{
  "n_mels": 64,
  "loss": "sigmoid",
  "encoder_experts_per_token": 2,
  "text_encoder_qk_norm": false,
  "text_encoder_parallel_block": false,
  "adamw_lr_other_params": 0.001,
  "weight_decay": 0.2
}
Rows from block 5 of the audio encoder of a small contrastive audio-text model, named by matrix and row number. Rows with one number within an expert belong to one neuron, the router's apart. Each number is 500 + 25 x the weight over its row's rms, rounded and kept within 0 to 999. All counts start at 0. Numbers have three digits each. After the name is the row's rms in percent of the matrix's.
Before each expert's rows are labels from the 100 clips, of 14848, where the router gives the expert most weight on average: "top examples" is what is common among them; "loudest" is the band of the loudest frequency at the time of the peak. Only what is clearly more common there than usual is listed. The data: phrases spoken by 400 fixed synthetic voices.
# router: router (encoder.blocks.5.mlp.router.weight, 32x192, trained with AdamW), inputs 0-191
# up: expert up (encoder.blocks.5.mlp.up, 32x384x192), inputs 0-191
# down: expert down (encoder.blocks.5.mlp.down, 32x192x384, transposed), outputs 0-191

# expert 22
top examples: /ɝ/; white noise
loudest: 4000 to 8000 Hz
router.22 095:487499499509519501528473481471476506478476451541524549473538510512524458493534485499505523524529491483482486524470498470523476512512514522563480539493457481520493449476518494489506489504505462498508489496472477446468461546461493508526540498479501531493507509512525546503502473551533508502511516462534494466489505493505484471504487461504501476489532507482514466503516494503495484508538509497485485477493500501502470466480527463515483417533505471469529490542480473556500516472501471487533533546500435488509502505529517510466502472524476494457491540484515507529471497517510500459
up.0 131:470479494483529485530478510515482511513529460501492449494540529509462505469509464527488479487492525510464478546504514511522530524533468447488462469472481524501485508497559508498476427520550483531512463511537466493484468516516477478491525512496487486556467500513484488502525494478513506507491494514477538487518516478494491521529473469534533507505547489506520480464512518533542517517492504503517493480499513492446501508515537462496476468473488503465516514467492515476503495507530522491517520471540507518430480478510487508474493528498479464482500569498488485429482531484499519510
down.0 116:568516486503465522497489505523497502502497523487489494514469485479524496514495440473485483479512558489522502523524517481505489484499489522473509501495514474492489505504466493496522504486520487511500476513506475496509535497470465487469504471533564494455467529494501472527434517501505497532497499492501524528540556506492496499450503503476525499488469513515509451489551508494507471491495542485500479516454534461534530487481508483528496507570456440492507535469524506445488526471507498528512512505510486519519460484481529532487536500486501478502489462431496502507440505537529462499
up.1 104:507540554466528491505506469508495475483461490541514494489512483515511504548542522504481468535522536519514479524493457570524513512487483496493480515476529513516447521494516487500496530507467515475517517507482484558519479525502499509473496516546472519487467516497476509528510465478479551489467540434510541478495538478503508513491485514533507542532495518492482491491436490519521527503476507503510471516526525524492473472467484547542520470456536470467506505509510515480504493510478485507484492512475499523481522504557479501479461458500477486525540522495471518532507456501478494463
down.1 103:482447529514470462501493537510510508495490510495513487483507482451498491455487480469498532481512504509499511549480520507450501468486506522526490495486449513489513464518523525524482494525514513500457540556477521497478459517469492483512534462472508502474472525496493481513513516493535458465500504455495510490492501500444526537516514507463500447441508497514504483478539519499470491512581532471507505462523514488498494521474471468501516521497463516548486498516476526534523528507509525520518484518540499498522489491493521488469505558514500538485501494491512553433498522473463528509
up.2 077:506508525519457564480527521497470515534533469515504522504538555537489499495499492537488512489494486520469522514488498512480549497485456454482494499496503510450472484497522486517478507543506514522496494462485543541468488525537544515491552433507521541503521522504501509535466525517473526449494506535488512546506511501512492475502487503481528484499512513486474493493500447493472472557509516489486522507520509507529487538497459477524501483508504521528462509472492450475559535464466506532519501519542482520485497478539540495504516481529525478484526503541486494481518488491467518514
down.2 080:501463492466522428508505495471534487485464512495481475514449494533487463506467501500491474445555544460516535519515512484508481487480485524467484514518480510498506506501485518518505470460536497514472516548479469463491460511494529466513492464542494451465534498475502515487492516474519519478536493450499546470503492500500503534545495539561538502509481441543509503500506485502520533464533490468492512478525495513507478521523469478524502495513525521498520514492485499492491470489485457449467451489499474483515488488502520536486470470501502515513530479533519509505488501464510547508

# expert 14
top examples: /f/; white noise
loudest: 4000 to 8000 Hz
router.14 101:504515472512516463487491518515431530497489500512465487511515521483535517488483497475483519474478485525459534509502455524465538488515478468501514477519473531453491484506552539505547497512497498501515527516469529457449460523470504531510527495496458495474507503480480471472533490508449471536498499480463488486494541486493498513490510505518472512483527511485516467482527498493457508551476437532523492497468510519527500495515473536451492475508497434469481471491492493486515469566505512509483469530489502500483474474504524494511458456525487477510513513517508525550503488506519551512
up.1 100:488509533469493488520462491502528523516518504471494518492497486522499520451468507564446505520504509535540485499542545509472525520488498519520516517488459545497492534498511516474506507503486483473508486472507521495535538510483524477582511464548488489527482522458511494491490466507500484501439470520493486523532497494478471462487510500503494473489507498491496552499463506463452472522483547517436532476454457491495494485520482548490512506480487511532479447466515519511463510539471462486510516537501528515486515461503503522527511479502537483534494498492490520506509510449499504513
down.1 099:512458522481483494489534533501492511534483486491498462496510487526517522476489511484490489462489528518540509510471477521505515501530476513488462479503528521484480498503490514466468512471474490483522518532442498478476482438533524542467477500507530512492531495541512567493495503506522495486499506478515537488509452483530458487518496509483488508505523483493492475488480503536545539524545526514546517475506494497529495464483537473503474539529473527492517554526482515498534482475491484532524448464464483484496509480496523552488492486507472494494444534501543535468476457549518502547
up.2 072:535479567544532563512487449511507508497467521469520555497504486493458505472541475524473490495485522495481503503443503470492518520522475467503514465508485519484549481475468485514518529540528507484481540455478492512512521495507472523523471496480508509504513518517496522514512514469471546495485468461520494486518481477437544458485521551542535502525525496498468491532498481494474485501513487461515516503484489503442481486497532529497505564527487492512508489470468497485487505533496455507483492490498505511509544514467491478483475496543518518488474526519492442499518471517509496495
down.2 081:499492515484502499478471462491521496473463495510470523542454491492534533502483475525488518483460478498503500478502489476481472479558493490532486450512496493514496471494486478484493507470512502484512526530526531497505480464460485513514443549515494521526523516588461476464467457525510512494477502487494475536456503500513522523465486475498553493504447503474481538499452483438545493524532483485469512505475467477483511485514503453548504470490513504487490507482518512482485530468530502507522540536551491515491494492516521482523530468529530519502483476501488496467492471508524487533
up.3 112:491446490530523517449499524516534472499501523452499529503490484494469485480490485476488533520484501488475475480523506513470485530518560489522477483523553511488501480537536488520523517486465499474531502494458463503522479518451534482454511457502509473492480555514454537477482463503517527504474521528491547497527526524498513519523494526529501527509538529538489501511533507546537500531515514542531463508482488490531452506482500504518534497480517526469512447536495469488501507507485513508513520515547525511487477513495480482493436469494513479506527493520483533536480520536546488494
down.3 105:525532509499507491521493485508535502519500457499472489501519544473519548487511526517516463510543491524525504512518505486527476495493496442496474473529477522516534505515480441494520483511442512506489484514507562480485486525524474509504503468508459496517474483507514471503483469467536522440483507499531430520495505480472496524467530496470499447471482510544500523458530532444552503486485534454499525515513501474529517504471515525528491528497525513523495522511487495460483495504490507509491476494522487476538468491520442476499492507456532519475466487470507451505530518473500534516

# expert 2
top examples: /k/; reverberation; /ɑ/; text has "clock"
loudest: 2000 to 4000 Hz
router.2 106:514481471523526523481481502489518523485485518516505509521513512511490488462476549509454469491504498517489487502523523470498526526522516473510453531498493551531515549497511509537475530490534516519519502489500453500504449457500476459497468486473474519509537514461514469492542506472487519505509496460456477542511511465475516490505492536500472539506567430489485478498502511556487501493489475500517487531484490501522469448481487505495487545488467501486532498519486547502498493474552486455565489491509485492482525532514509471528474532472486483536465491536527518486490522481507464483
up.0 078:538475541471506518521576467514476521497507529536488516496503438469474497484488505495501484499526481485501492509493459457491507522505506517480489501455491471513535479489494523485492534493471523485543508503497493502529524510548457523535526491504529485491487491490534491543460494510495502495514494483474558507517476488472470483513550514533496527507496484522519518520526468453444537470508524478471535501476526513501479507486544552523530473503412514508512496523452531518508514442524489518504519496480449514516509501500503480472507491504466505509484502473527486498564492492527484512
down.0 092:517525480520510518533546530537490498524525517494507459521497525491511497481523513499478466506503524485511462490514453473503501533471527488517520497508514535489500500478508475516485493491513527505522503484523508486508509518535555493524475532491550570528494505479483469484512485531502465543462478482539509457489469505521504508538528525514489532451507499487488502476497521525468497537524547514509515482454426556443501525527504484517496525490489503513522484488478509527505513487508503472501451511496507473476503521516521433473525534458516496529500520463488534465459489470532518554
up.1 096:492436530528503481515531484531497543499504494496496472471493464484550494456539488478534492496504473463498497490500478492491480509478473522507500428502523546492498512534519481550510494495506540535506521528530495520490440493494572497477484487549472502521512540533489499510471491539498488513502506503469526463465492537496545522482501495487539546495517497495488531512493451563467489498511497494474460536485487467475537481466494532485495540507519537519486472511492490533485502498506491463549516511547507522514492499506535476455524465484513519494504494499508477513481495469526522526
down.1 094:477503470505500521468534474475538487545452536513491498451520516475499474526508495467505517494512469535529515530463502516521505504475459543519539519467506494472478452489460517513508507429483515479534480491507509512494492540509487545462457530528511514494490482440445507509496528506548508500483471488481477523502487508483502455497484537512491499529481555492514470516462510469486521522448478492543504485439493502482533515489464502498455495535524449470505497489496512532513474476511480507482507538487485517465516499486491527531528500514481499527487472475527521506498528479533471505
up.2 073:489518519503501545515496476527525518515502468508490483496500458471460537491485475497511482487497515526505526488458491508550479468492492481521499469496505506524461566468528509478502503495533539484478456537456491492443485529502506513495475509485520457554498499561501561500549527514529525505499459498487519491496482451504478539504486486493477462515462459487508481472514443461445474521500525499525522457503485479483500501473510507501493501496533488488482505491506504494541525495472490466447524492517541506438490529513492507494459519500488500509472498468464495495487446520502531514
down.2 083:500525494460507497497485480530504538569478500505457499523528483488484483461493524497551527525506499496519501506465581528530496485493460496485469522512500469515486504467467489525509508457479474511480491525391484492496479499489506511466476502512464484519512498500492483521538470526487514491501492526466501501493472520466491521465507515463502473502483480493473479497518506498475490478509500477496565534508473482482488494510519493492508501482497461476495522520519537511545540495538489506477532477510436520452474501511511510497480547504509532440513460458484474497467514516465500480

# expert 28
top examples: /ɔɪ/; text has "coin"; text has "point"
loudest: 250 to 500 Hz; 500 to 1000 Hz
router.28 107:495520448536480488497516505477519499521538475493476536491492532481528491545481511504490478510493479559487486483523504497514483493475552527540525513482557501509511525503511506475491520487512477518499520472483537477503506478495523476493524477477504473436530487532530497533432488522596541498515495493484506516477510464515510473470495528521489548511535516509508497516521534480511509524521549509532518498565510521477527518503485510475489489483483472518513514480509498491508501526501526559500488485505513522515498530501491496474449472525483479509510524523504516530575460461483461515
up.1 105:496477510509445478493486487515452543532530509493500497501495471481544501499534472558474505512492512510503487498471508457487477523519503497489455494481496503485523475550489529458523536519499484518465522507514443448522488504519472562482504481538508464520533501532501501494485477487474522531513463507510480492488556489502476486511462473490505508496458490469496478502518506520522501537521459497475520505520465502512545499532523510546494492521555519517465432490521499490490480513472486544520530516469488528517533509453518491455480492519539457556538542497484495493496492500500504491
down.1 098:535517489540491508502499519492539485480546494461521505468487495525476478490461430451515497519487516503492477476530479515448509513510535546498495496507490509508470488478461516468535460508472498534508507502546489537507480463511499507491533479498448519491449490480508458514476475545516466501494482517522537528497529483505481513498488513575491526508497489518498510508493493495541497463507470505446509450530483505485494517463523503514506482468528534545511532553497517524522487498487515483476596524507493508524507475479480513491508505510488510497524504517496469528468448469510499513
up.2 108:470476496490523448483499481472524505506524462499487474495515520502469464498527510508498474474537506460534496516467502525514466480504545531468508456503503497508511504551498455496493495501467507508495594486474490517486481523496489505541511469535539549513506502512487467470498473482486478475534519469483509521542478486489431527505523441488522484505514510496500539490562484466499487512491496516519514523521500507535495471473529507522493470528497511541499505488505548473509525491500487528459521513530511518494556474515501543503519465502545518510510529525507550507477552512505478468
down.2 097:508481519504481477538478492505487471476466468509510498506469498522476502457462485421502471488506525475510508477508523486489533509529504491525484449529456543500505522528469530477523509526495507479488487526553503526481510468514524470502473481502525525467487501529486456543527503529524489493528524487510505513523488495422492467501509488531491513496514467510510493483532550485500513437491491499436507489453482508476521487503478490491467474474517499532493497527499508502470460489492463493491487485477435458474500454474467469501501466455524517496515446493516504489501461541487497518
up.3 101:535504486452502454538443534486493500545491466471445518529522502489473464544528441504478496497471520491517501517478531472505464491499496518501499477532491497490536501492481526527501477507460509485470491514509512466556514494518500460521467499472547489530513533485461490518510470528487486494496491488510514470503528507529518510495500478533499510505484446485521497537470468488520505501505489518481533447498498536505490480513473487543445473493479478483440463522473545470520549500503465519474498469481488503484523516462464526521514518524456464495470506489491481526469515540494509525
down.3 101:561464524512515478512499485527515509491471499489518487493529474504506457484504504481503532496490498482500469541505488523553498496483536491492494497538474510473483453528488445499486522528470441521497490471482497505516502507513498488495468483523507526501496516482543501504501509494543520498501490479475511500520470528438552514495506507488499547481533490477473474506475534503552485531529540459497526492561522498472497513449505479447498528515541482512557460522545468510493443523495471511489514499470495512497518476527556468484473471489527509497479526502516505516541500540512456469

# expert 29
top examples: /ɔ/; slow speaker
loudest: 500 to 1000 Hz
router.29 104:521465498503467471520505460519500521485495519531539477469531509466527521479521483484511506474522512538508482485553497509454520476498530453503512502487509531482524490505489524492495504502456480511531518488511502494532504472514491522534540501497517496530437517483516423475510479504503489486465487510474505525474489502556531503516510542521509486464500521514527517457514458527505547507552541510454475481537494562467450509505546510518481480514510516516503516463505550518504506517473537516477517543492513470481533495488503531496505503493461495520563499541499492459504493530506504478
up.0 064:478529523480495494476488511494486528534545492496490488526495489512513528502461527492507456524475486507494479470507480485486515515503486447527449469514513463499467453510488464477496470474473491479590493505528529428507443518489504484482525509486502505483523533502512477470521552508565527499468455475504492480492481476522512513514526503518527525476478482478547544537511485473503493479458492475505481483491531508485525479545490481462508491482496465558512493513470503451496545477521533489500508477491474475488524509478507471495529523478488480476482495524505489532484478487531455514
down.0 080:454505522507569518505475469518489512491500520512506474485518493476478486502534538514501504441495518497474511524555552545509521497475492486516480529499501437517483529482525511526511482443518468491509481507478525467521471484490516468460498513440497497508510484553470514450518455536499495453511529476493506479481535498498487488516498458491500497491487516522449553515486516451530461525507486469493509494482501444564516498484488527482487499481470533497521501520514497464482533490509516492492480497489523498501505514507495512496493516483514583471473507443493495518481481500494531512
up.1 122:472508486461452502548500503488459555537536500459539489468476478508530502464539511501513485508513495473538497523542519500481449486496478499465489522495536535524498468514502492469504501498491488551500500456518494496511505514510458518468501473481494518510465521450525493489497534519548460518499539471498483489547504530476506484542462499497530522419521499507442525531500481516480488502519525497466496520537519547476509541482487497507484530505516548529487486525523521476523477524491522515509517481479461508497527488512526499485499479468479504529478493533502478534501470517471455511
down.1 122:521489496448522495497452499479526497491483488532500513499468516525506468484495491481544484530487484474457527485481545521522492523486520527510537490515491463491486463519504497487487523473482464427465488525512477515470452505527510541490538504510446519498531552571533497502505484511503502478510494517481500484513512523526479482489516553520481477501472534484542549491505532462505528551496524485510525524510463467502462484497526493539476477487488470486449478508527504519504515510513482545477458521485506462478503506500527459494474518553486521490535493523477484469521472491539508499
up.2 103:498484471515529509462526515498484521467556474461499502498512515518464469466511487474491493495510489482472488480533501522484546479525505478506486524521473503536522524500488494500504521518499536437457491468504539541526464466498528554539444538484526453518521509512496471503483534514490481495462495500499500531534482493503501515506457551470514505496522514480511555520468472497495500480519451498468525506473485523491496442501457533484526528496469507506499487508521486510487477553513520472565481510473486526503466466505506533483461506506479506482490506535562486537494514522481516478
down.2 116:493503508504549479495527509498486494493492498499473441500492524521496524508422491531479483497506517478517488503517515491455508471513504464551552495510543502494504462519531518534476480495459496503513507494473480551514488504544512477526484459506510539497503579464557501453467519465524469485488499513513505501508492529502493499507501445532536464480473502514488508501462518498490480485498508500508514489498500479487478492493486475503506487525508474489519504519519461489528501548518446552461489518544504462484545532518467498532516536476485506484473517514521478459448520510525482445

# expert 11
top examples: /aɪ/; reverberation
loudest: 250 to 500 Hz
router.11 101:498451525489486471509501533487477475504496495460513520511499503495493459545499529458483483508463497442506445489453496477522514494505467517507505512532449489512505504513492465478524536506549552493500500512516482548512478517463500489541492547478507522516478504492548523500496498479482519474501511507503498486475458539503489477522519524544496499522501495520491511525523497496532489446562511536511508481486470503491491477518459473480517509462480514490527512473506496428474511521517499498480471510506474529451522512492482534521464466505513546487490574463479514498512568485498516491
up.4 105:502518541532474471498481501525519506485480448519515501476495512510485457477525445506491464471528479502494525540526480503476492529492489526489492482477531487515515499512511518493511529534513516501517540471510540508524472539515495531497517477520528503520516467488525458537504520471468489469443493510506523457459546512463465498542489538496498509551463500495511517510544496474494496503504479569506508431517464510484452486468520503531506497495485479513544512511484541543449508542490535525451486539492486523514469509479540472506501476524483523535510519483512519506498471510484483513
down.4 112:532472494466516524491523484500484498501512529506518497544491512558505462552526488519481468499484503525494480472499501503525478485465536494525503547477518481485507502469508507483470550498495515519474513506481539476460496463518493500527455468496507486515514479485470524516512475469522448483508479458494487514516457497500500477483512524487527489483485528507422529495481503515544489534479467523471536577538466444534511491549535483510487513482498473511465534506496513477511545492535490446485493476489494491503494507533517498508542464488510487517490470505473508514445511481523500447
up.5 099:473526517479431441518492446524506464472468499544484498515503446512529517477479527477509510512494483528494499528508530453498505495511523491480482484495506492501529468439514516470471516470512516500514500488480546481556497479553529494500514480510557484494507551479522513503462533490512479525517519530540517498516532471494475491511506473515535502483537463540538493500535521551499477490514527568511536514472501498518478522483504527492486537518522500499507473522512485507495464474491498506485522498493486536472517490503568515472527492557513505488488470458474487499486490485520513501
down.5 098:484492507469511460467504553511485518506542515480480490460484478538488452530523448485477539487474501528531527534509479536491522523503491481492511528477526473483469507495495479502495488490519515519482536531557477524485531530500475484515484518487466479469482489484503490459508498489497523494473477532471464507513500524522481481503490487494489462526532478484474512480511490517523479532448499466546507491540455496512541475484493487448516524500485468536457567531504524459464500522521508499449445473484491483504460534454449516502531468476506501493498490507527508490497475452489509502
up.6 073:533549456503501524544459471482465469496467467502499512472519481486452482503506475529520486494506488471498510567515492462486499454502479510510441510457524491539511485488483544497542517479457492529526485471515489478526497541477493481490497466498506461536499470508449466494529502526504483491463535530504489484486466486542533509486526490529505472479473482497474464471478500494511472539495491505466510504503514488530512521513480469478551479518515503452510505485534483490513510493481503511522489482506474469544470536498543553505498522484493470497532499485518490469435498481552481504
down.6 079:477525486482526538523518542483528498521515502494491472462533470499502473516539489500505556508516509484506474511531477475485491524501506490479534462503533475486535486507471502497555522490490505527499529518510496443489461496483540514496486483500479503508432465521500569503513503512490519539534477480508461493517439506492449463511494509517495512516486517524511540512469550534505526459527449521535525506490471514502501523521512544525506453503561499487504504515516506506480526514466458475496469518522496513478456497518468513468501552502486482518511486511507503513443550490497485528

# expert 3
top examples: /ɑ/; /aʊ/; slow speaker
loudest: 500 to 1000 Hz
router.3 099:524428511515538485486465515492532470444494489493510501552484517519547480531519465492533488479509470458492512507473473510528514515487499465484451547513519559486546506531549523513470487507508519494494492499445461461548511488485492503504492514485516527537543490546517524494491541526524502526482523514517478523477512511531475518511528484481504492478495557509502537445497459481488447509534479523497503498496449534513472492471515510531485455460485510482509521516554518484534509502513533505483518496499504516474500488509518501533493513502501507492517500543485476516515497522482496458
up.5 097:534461500511501525493516474520544559491506459469492489490482496499488502480487483512529474511487516508498502514573505472470514498472509508519475544506492450489474533509530511512470521512499483458468462519478537499488530505481508519472476511502502499467435553497542550531494480489514528510486508506546477470498547489523492493510483498525476492448508479511550503489497499537527455489488497478519521504494494510509486483494507524458538511489494477542495491467530541481503487512448498465487478470545488488548504532462504543497491493491463530492546516457516470541456520506532516496
down.5 096:470525482520526476515528500497478479500478477484483513475474505593530539576522496519473481506497487513516554468521475493545507468490469489561489482508536543536492487535522504473463496483509514489472534472541486512502514529514469502525470516532499468505496479498501533491530496475482484515490469529498500490489510538546552530480503528524515485549465500527493555518519493491497517535477504513501533510462473490522483502521514506487476526501492534515498540525497487472496520548504489523532543503498508500489464461486505537510457515503466492487463482494518509473494518473473497546
up.6 101:462527515486506516537500522557520465482519503539490561522465493529514527529504454488502454519491490514462500477560495465475520480479496453482493512513506466541506500536484551519504527443519475565548512471498479479503519483492536489484499500490508531520468484493483533537514497501515503485504505514495519520438493468508493517493477512472517504511481470489524507485459487466480517489498514501470479515522497480467454533503507472518462460518537506524501516507461513496514494484523522529483559524518542495472497545468475456510495517527513495484507468455527481482513540521497477492
down.6 098:474501542499467512517508467478495492466533543499518511500478481502511491523501479498490505496485536472488553474539464515527509481450511518557486561504520503461525510486499458507508447491439504505485501517543512511490456454502504480511482492516469521503496485427513516443507522473564500480517493488479547491494493542541499519521532478487482486534512476492505482489540532528507485495506466531525490515555516493540474501499516514513513533537517465504472524487510490529508526496510492496517486522464515510489492506505521535507501469529470461517549521504532560497503518514466519487
up.7 109:494510467525524469504446523466486508517515483529506469450540520532494471495496528507526514511507491499541472506481536497544553507491510499499522506519512477500500496525495471482512503496492482493529482485492522493501558521562524509479487521446490472514548460536490467473482477502479525474471506521531547523521488483537501477532525489505503529518520472511445514495489505507487499490529453510494434493504478542498528443523498504506476539474462419482516533447475499490520504520486521528494474477484514534537490510527504499504513499477529499509481501477481527477545501488489535536
down.7 107:542523508486514528500497463491534551519496542530496513538462484531503486485511482514493499499532494497507490474523505519491499493498500543474487538485512551482498487454473505493472562519449481443481490462510506503485511477447466488498517486489488522493513490470476488553433495504506512468527512450482494505487517488467502507473566517506531520460453486524508481540499508514502490512474478501529558490478519506498500497517458457511475469518524535543516539464488511561470517514499487476488515520521489485504512553478478480467503539504532500494508513522523489472463513530522486510

# expert 26
top examples: reverberation
loudest: 2000 to 4000 Hz
router.26 096:515463497490519529447494538512495484533490498500456468492509459494515527480499533478509505496519521489502462453513521500476529441517535460457475446503521493478465506466492458490496528514481566515531460545494481500477518532517549527474503505498472489484525518504477477513485511452506526537510504485497510495518499524518501512465509478496535488530483458441513453487492487494473486470470478479522470519493517458492562496490491495476491523530503516470537501503520489516512474453463500484485471462544509555505499462483504488515503524504500501508502536539488493532504479548534500524
up.1 106:490461470503501486546489518532485498473469492515492491466486534517488521520534456534518495489515445453486541519549482492522513461517498470476556481504527484529467469475456493454496483522510502498513497517489515486506554502477462529494523471484508528484519470453508498475498478548527501496531530505483487509522483504499507523443542544546475471512458487470498499553495531487500503515518522459479500485527477481512466474471505452473531496511500493521533480521504504500508505511485481529449501551532501549493500520524504516481472540482482477502510490481544482503518469476514505542
down.1 102:484530519515499481483476512460490539477494491496515457473503500502499530498533527482516487533503513500554492505507537537504531490517485440497489475465520507498520455522550472540512452526509510526497476552470491474484464527479547473493495485457534503504533511534476551504476492520471504442456534481512526508534510469525512545522487484461501488461549476531486462472496487504495519532524519518496483501507511504503471518515479481552494531503518513476467489491491508506514514495487527490472492487556456454521502534459530507531534498483471499546504479498483553492510507528508500490
up.2 091:477536527494515528473496474515514485512507475504528523553471486543511501536505469508514493464505520505489497528530526473525496519507540551503408470495504515485525530500453470538481495527499483533486458479519525503452487504525502510521524497497489471516520495513518485508500516499484471473494507507476514525497503505515494522482528491504511517453528477518471529495524545485545512457506490542540500524507476497493483495449482520480513484532510490515509479480444470452490468454479543543523467517502465499500484472529532476474496535490475499513546510528449464465497496497548468504
down.2 103:532503496501458474470483472510498482492509491502484500536482473514444534496522530484478519483459479499441497494507478533468472492487471476492498512534463489467536469503516477512495476454489482484504488537475491531509514492477517543497517496500526539449506520503518512516475454460523498549551506526524429490508501473490491522509480510474488464526519484473514477480476479498484477537508522487508475537512499504495530500503480501517456535496495474452504527505483476501485505526495511444501519507494448521471493521531534471488513536467478504485532530494573486522547468532515507557
up.3 115:467478526486544524488532514542467529508492475504466504523510490486473500535479529487525503473492542505506519522503460504515534453501537453505542515483486544521491496508536529523530477510472481493506469510474481512498528470472513486526475530530459551542478479506463498509464453495493516510452504512487497515537525528522528517514523542503525513447507503525546492487494506462450494524507526542496498475517537516508475458518511469518535519515498538535541515491516517462509522524507499447515518485535537525495483473535513470513507510537537527497524526512519488515510460477509541512
down.3 110:526525510497544515514495494518509493531541489484520450432527500487496553471505447467519497516473489501506480526458518477498498506494461519472466499499528432481446530502505476513481496481501481499504543432550514512491462504507513497498482508464522423514454512531478457496479480500465502492512486522529533485495482466520497534499520470529486491497490494512505497497492505482479461452485497496505514526547478475489500508497514552503488468509530516537462496502457504503515499440497467543476513522500491488496507540471445502467508473500490499513529487530540475507513503508507522497